Weights of a small masked image model.
Model: 9.3M parameters, encoder arch vit.
Data: 97500 training examples, 36.2 epochs.
Rows from block 3 of the encoder, named by matrix and row number. Rows with one number belong to one neuron. Each number is 200 + 30 x the weight over its row's rms, rounded and kept within 0 to 999. All counts start at 0. After the name is the row's rms in percent of the matrix's.
# fc1: MLP up (encoder.blocks.3.mlp.fc1.weight, 960x320), inputs 192-255
# fc2: MLP down (encoder.blocks.3.mlp.fc2.weight, 320x960, transposed), outputs 192-255
fc1.290,097,208,206,200,200,200,129,125,200,200,200,138,227,216,199,213,241,219,127,155,200,200,181,218,184,200,184,221,214,200,169,162,269,133,257,115,214,200,216,219,200,200,194,200,179,139,170,150,231,200,197,200,178,222,161,200,203,244,200,200,146,200,234,170,197
fc2.290,090,225,200,200,228,211,258,177,198,188,261,177,209,193,101,130,115,200,200,207,247,212,193,200,233,229,219,200,182,200,173,279,200,188,200,184,200,193,161,208,220,213,237,277,175,252,253,256,202,194,192,235,200,200,190,258,200,148,231,275,193,200,200,200,245
fc1.291,098,229,181,196,201,200,127,200,200,223,200,216,206,200,238,200,154,195,209,200,272,238,214,200,200,196,169,214,198,155,191,194,200,164,228,183,187,213,174,205,148,200,200,225,157,187,200,250,189,201,200,200,204,196,200,171,196,175,263,245,149,218,200,200,202
fc2.291,102,200,218,232,218,200,210,212,200,200,226,183,200,239,223,201,178,230,227,241,114,221,191,135,200,143,179,178,200,200,200,254,164,200,200,246,232,200,262,260,152,234,279,181,214,234,118,197,200,186,199,200,200,178,165,243,180,200,223,121,227,143,246,187,200
fc1.292,086,269,168,241,200,272,200,209,200,177,238,200,139,200,200,181,200,213,247,223,221,200,245,215,200,200,111,172,200,200,256,200,192,200,200,200,200,200,245,200,198,190,200,179,200,240,183,200,200,200,135,222,213,226,200,200,252,194,215,169,186,128,191,157,200
fc2.292,088,200,231,200,250,200,200,200,200,168,140,200,168,236,210,231,218,200,200,200,200,254,180,177,200,200,211,224,240,166,173,218,169,200,192,200,225,225,204,189,138,200,200,196,116,148,211,184,147,143,258,200,200,227,141,200,242,101,232,190,189,193,200,200,179
fc1.293,096,258,157,215,179,262,201,234,224,242,236,200,190,166,202,200,200,162,170,258,200,182,200,175,200,262,220,200,200,161,149,163,201,149,200,184,200,219,238,207,138,223,224,177,177,197,205,158,215,188,200,169,219,200,219,200,200,193,207,200,200,200,212,235,185
fc2.293,081,200,203,200,243,200,200,164,213,120,200,200,193,204,199,200,241,199,264,184,200,179,149,200,200,232,186,173,183,200,184,217,237,200,200,194,234,200,176,200,200,166,200,159,207,154,217,235,171,215,200,244,212,200,200,250,200,181,148,200,200,200,172,238,200
fc1.294,087,195,161,200,141,200,188,180,200,194,189,200,147,200,235,200,178,282,175,207,239,200,200,164,130,165,186,200,232,156,115,200,168,200,200,174,237,200,147,200,200,185,200,187,200,200,153,181,200,200,187,133,200,179,200,200,209,224,136,200,200,224,217,222,237
fc2.294,086,227,220,206,186,190,200,200,229,164,244,219,273,200,200,200,200,167,180,274,200,172,175,200,200,200,200,203,215,200,246,200,200,172,200,200,199,200,200,233,202,200,179,200,209,252,202,200,267,241,200,198,200,184,212,253,213,200,200,205,200,197,167,180,206
fc1.295,104,200,200,250,158,200,202,200,187,171,213,170,200,275,232,227,204,227,207,200,200,200,174,195,210,200,221,200,177,168,203,239,142,202,200,216,195,163,213,200,271,181,200,222,200,146,200,200,184,208,194,200,147,177,200,200,200,163,149,195,200,193,161,200,211
fc2.295,108,263,236,224,226,200,228,200,200,203,141,200,200,164,157,200,216,132,236,170,200,145,200,164,161,199,223,193,139,263,162,181,238,193,200,191,195,182,179,182,254,149,244,200,202,225,173,226,243,200,223,268,200,216,163,160,181,251,211,251,198,186,200,239,222
fc1.296,084,157,137,200,200,200,198,200,213,212,200,185,204,187,164,200,216,204,200,200,175,187,200,232,264,200,177,207,177,223,164,200,200,198,200,200,177,225,146,200,238,235,164,200,200,200,186,200,226,248,200,200,200,214,196,245,190,209,242,231,183,200,166,191,168
fc2.296,102,243,160,266,213,188,218,215,203,200,231,200,200,222,259,230,181,198,223,176,164,128,196,200,197,206,265,277,200,213,200,189,168,214,195,191,173,172,264,149,200,200,218,200,177,209,200,200,200,200,200,216,151,106,211,195,200,151,161,177,182,258,269,184,188
fc1.297,088,272,268,239,220,194,109,222,200,183,213,205,164,225,164,200,200,171,245,203,200,229,169,200,181,279,164,204,190,200,116,211,193,175,143,226,200,189,209,200,180,127,200,200,217,222,262,209,200,200,179,200,200,315,200,200,200,152,206,227,200,200,222,172,214
fc2.297,090,250,200,116,197,249,200,200,200,243,200,105,181,118,224,200,164,162,188,249,200,200,234,236,214,200,200,198,203,185,253,162,269,193,169,168,200,202,200,176,202,222,260,224,200,190,146,232,181,163,200,198,257,150,179,200,200,200,193,188,171,200,216,199,200
fc1.298,089,197,200,172,184,216,263,244,193,198,159,151,200,210,219,192,102,263,188,200,248,237,200,195,200,225,161,188,200,158,241,209,198,231,177,174,244,189,211,190,200,203,176,205,200,126,254,223,219,256,200,200,183,143,233,233,229,186,187,194,184,166,234,200,200
fc2.298,088,174,200,206,200,175,249,138,209,207,177,208,200,227,200,200,200,200,159,200,200,200,245,200,182,200,198,242,118,220,156,198,203,240,200,175,224,200,321,211,171,146,200,211,177,200,202,252,216,180,257,200,230,248,208,214,174,200,187,200,214,200,222,223,145
fc1.299,092,216,200,180,204,200,236,191,185,246,200,200,179,212,250,220,183,200,200,285,251,200,286,158,231,234,146,271,216,168,213,208,251,197,100,200,149,200,201,192,204,200,200,266,165,215,208,211,227,200,200,186,200,200,116,188,227,195,248,200,173,200,104,205,200
fc2.299,090,235,204,194,200,200,151,168,199,169,200,255,225,227,187,191,227,200,212,118,200,200,134,171,200,208,159,168,201,192,246,200,200,185,200,199,243,125,200,200,171,200,218,151,216,261,208,200,188,192,175,259,200,200,269,200,212,217,188,203,200,187,199,187,206
fc1.300,131,168,167,227,200,200,203,112,200,225,263,200,195,130,200,155,200,211,166,108,200,220,200,200,200,133,175,200,138,239,200,194,200,216,217,205,252,200,156,275,202,180,200,177,210,153,200,172,198,200,144,254,200,174,180,200,221,222,200,199,263,200,218,200,200
fc2.300,122,261,231,179,200,220,172,278,176,247,211,207,223,259,180,282,164,200,289,260,246,190,185,240,235,200,200,202,276,170,250,184,198,252,186,147,178,212,198,236,229,189,200,200,200,251,179,200,228,189,200,145,228,253,250,141,200,200,147,179,200,157,193,181,215
fc1.301,104,200,200,125,169,162,183,200,159,200,200,217,177,205,220,200,176,253,196,183,171,213,200,188,200,253,200,200,258,183,239,200,195,230,199,163,209,163,156,194,200,234,200,200,263,114,213,170,209,200,232,200,121,158,204,198,240,152,200,187,201,177,202,158,223
fc2.301,109,201,214,155,227,198,165,148,188,200,226,200,200,200,182,200,140,259,175,225,197,200,280,181,266,253,242,200,211,169,144,200,177,268,200,200,227,241,202,157,200,221,185,158,214,161,172,214,200,200,200,205,188,200,138,132,200,190,200,200,200,176,200,226,164
fc1.302,088,183,238,149,210,200,147,234,181,200,200,200,148,200,200,138,159,180,161,165,123,237,223,200,200,200,200,200,175,199,200,202,196,235,200,200,200,177,156,210,200,227,200,220,202,141,200,233,209,129,201,234,208,162,250,212,121,200,211,209,200,192,200,200,200
fc2.302,081,149,200,200,200,200,192,181,200,200,174,200,200,173,184,219,200,200,240,227,252,200,200,151,185,200,200,246,132,200,271,230,191,200,127,200,214,151,213,183,184,200,200,146,200,184,200,145,206,228,200,218,149,260,196,200,200,218,190,190,178,200,173,265,238
fc1.303,080,200,204,200,247,225,265,229,196,229,203,200,113,153,221,200,170,200,200,200,200,184,144,136,186,183,200,200,241,200,200,137,136,200,149,200,200,200,181,200,209,185,265,200,249,197,200,200,200,176,200,259,207,209,200,194,138,229,200,214,200,200,163,172,232
fc2.303,085,178,246,234,225,187,151,138,200,202,141,166,234,230,200,200,183,187,243,200,200,229,226,188,204,178,194,169,184,200,233,257,200,241,200,187,235,184,200,203,200,241,150,194,200,224,210,200,200,280,200,209,200,279,187,200,184,200,261,196,274,220,149,200,200
fc1.304,109,200,205,216,248,222,176,208,177,207,200,198,143,234,200,187,159,259,200,197,200,164,237,203,210,248,156,200,221,200,264,200,200,200,200,192,227,183,153,164,147,210,200,223,205,200,200,278,242,259,200,159,200,195,166,200,120,180,167,206,212,219,200,200,141
fc2.304,112,244,115,229,184,190,200,200,150,200,197,201,199,174,200,200,283,200,200,213,200,241,147,200,167,200,168,241,239,182,221,243,200,159,187,200,214,200,200,245,189,243,201,124,200,200,200,189,200,214,200,163,245,191,255,198,185,245,180,274,183,225,171,184,206
fc1.305,095,218,142,143,200,195,217,209,233,200,242,217,186,200,152,206,178,287,200,200,200,202,160,233,226,200,200,192,206,230,228,262,157,173,200,171,206,200,158,200,169,157,155,196,199,245,200,200,268,200,195,152,207,174,191,198,224,251,197,201,223,246,200,183,213
fc2.305,099,159,141,200,193,154,166,210,141,155,142,224,139,209,182,176,213,141,210,187,171,144,181,200,200,274,198,200,262,244,200,190,174,231,106,224,245,222,147,200,278,261,179,223,184,225,229,174,157,240,200,217,219,200,258,184,200,200,219,249,200,134,144,200,180
fc1.306,111,245,210,238,198,137,197,223,196,264,240,217,200,213,215,200,200,221,170,226,264,200,196,194,200,170,200,181,200,233,200,158,212,222,236,200,201,240,200,180,207,195,223,276,161,200,200,179,200,184,200,200,176,261,200,295,172,207,200,200,227,144,263,259,263
fc2.306,112,211,200,243,209,200,194,141,200,200,207,143,200,200,200,235,174,237,196,276,200,200,228,207,200,153,153,208,200,177,181,214,200,249,169,276,260,148,281,242,207,200,201,205,157,200,200,200,233,232,176,162,200,200,208,200,160,200,200,209,175,242,198,202,195
fc1.307,109,218,192,130,294,200,223,207,237,192,200,204,174,201,173,164,200,200,228,140,273,147,142,200,201,233,160,209,197,196,200,206,261,203,200,226,200,265,188,200,180,200,200,176,210,216,210,256,200,200,223,196,200,226,208,218,227,197,200,200,192,186,160,200,200
fc2.307,107,145,157,241,186,141,200,217,202,238,161,163,226,196,200,200,182,191,199,200,225,212,163,197,200,200,200,202,154,219,180,185,142,144,184,157,200,129,245,230,200,200,200,200,200,227,226,175,208,116,200,233,200,200,200,223,210,200,214,200,165,200,123,232,220
fc1.308,109,257,141,204,155,200,212,150,185,200,207,200,145,199,200,200,257,189,200,279,178,249,200,200,148,190,211,200,248,200,123,297,199,161,215,154,200,229,187,219,216,190,235,159,200,209,92,219,146,208,171,284,244,214,200,213,186,197,203,200,236,181,200,187,200
fc2.308,105,116,110,255,201,194,180,240,222,200,239,200,195,175,209,200,200,200,200,193,156,200,232,166,251,200,215,219,200,201,212,205,197,184,162,191,252,147,191,200,166,238,200,213,166,200,200,206,219,202,200,137,217,214,174,200,177,200,187,174,197,200,178,216,200
fc1.309,130,141,232,200,199,210,207,211,196,200,180,231,189,215,221,170,171,200,200,200,174,211,201,200,218,227,231,200,224,213,234,200,214,184,219,239,265,200,238,268,206,200,237,185,219,227,200,205,247,209,229,172,211,190,188,229,240,124,159,206,200,209,246,200,200
fc2.309,126,188,189,224,230,154,200,240,200,162,152,242,200,187,223,200,248,167,200,203,207,184,222,200,200,133,190,169,223,167,196,173,236,151,297,200,249,200,200,162,278,238,200,200,236,200,202,167,176,228,200,200,151,200,280,202,154,185,200,216,200,200,227,213,185
fc1.310,100,203,200,200,200,198,181,197,226,273,148,181,192,162,200,200,167,186,118,199,200,218,214,183,240,182,176,259,211,215,211,163,171,150,211,197,190,200,200,228,156,200,177,245,183,198,212,200,200,180,152,228,200,226,241,200,233,115,195,192,200,213,115,200,223
fc2.310,099,160,200,154,200,175,208,200,212,200,180,200,192,200,249,160,207,232,177,200,223,163,200,200,261,241,214,215,229,105,168,161,213,200,223,202,208,263,204,200,160,197,199,200,220,200,193,185,209,241,200,200,199,156,179,189,205,200,147,200,200,248,202,220,200
fc1.311,087,222,200,200,211,200,200,253,215,134,200,162,200,215,200,200,178,200,199,181,218,200,154,195,200,202,191,200,200,230,219,191,200,230,232,186,188,202,230,200,222,200,235,200,235,243,200,211,203,231,200,200,145,134,263,214,129,200,217,246,128,200,214,228,207
fc2.311,075,179,196,163,200,225,166,200,200,226,117,200,172,206,200,200,212,200,200,181,200,240,220,200,226,200,200,189,200,185,200,216,200,147,131,247,208,194,151,212,200,200,263,200,215,128,200,262,200,200,200,265,245,218,123,200,226,200,170,191,246,211,177,200,200
fc1.312,095,200,200,163,218,185,214,196,204,189,200,156,236,200,200,205,200,283,265,200,155,259,222,200,159,200,200,279,290,161,197,200,250,211,197,142,164,242,257,222,203,250,188,200,202,200,188,232,200,200,214,189,211,247,266,200,189,212,200,200,250,200,165,200,266
fc2.312,090,200,200,287,202,222,204,200,200,191,183,181,173,271,183,200,200,202,202,200,172,200,156,200,215,199,230,148,205,200,200,200,206,179,142,232,200,139,222,200,158,183,200,200,238,200,200,219,200,205,234,200,200,196,153,202,173,186,200,288,187,252,200,239,200
fc1.313,094,200,185,200,141,196,205,171,178,205,221,219,191,225,185,194,179,200,200,215,160,223,200,200,183,123,175,176,200,218,219,153,200,152,265,184,200,231,229,177,122,224,193,218,209,200,200,170,198,200,200,164,203,200,179,223,200,215,195,262,207,281,186,223,174
fc2.313,097,155,183,200,200,200,226,237,235,155,164,149,160,200,264,157,200,200,214,169,173,196,220,200,200,232,190,200,225,216,200,200,166,198,200,200,200,214,176,200,244,211,155,244,231,184,224,200,222,242,203,195,225,195,210,200,171,200,193,217,214,163,200,200,200
fc1.314,105,243,261,196,167,200,182,197,200,202,141,204,163,268,184,228,170,207,186,172,210,183,214,177,165,161,184,237,179,153,200,213,190,184,207,257,176,127,161,213,200,200,233,186,200,249,200,200,177,213,184,179,200,200,248,228,146,180,200,300,154,177,214,176,183
fc2.314,098,200,168,200,198,196,213,192,124,200,237,218,220,200,200,151,200,163,219,218,240,239,200,200,196,200,181,200,214,200,174,226,255,199,160,200,200,263,210,176,166,180,160,213,200,187,242,200,255,200,200,252,210,199,154,200,229,216,200,178,275,233,192,200,184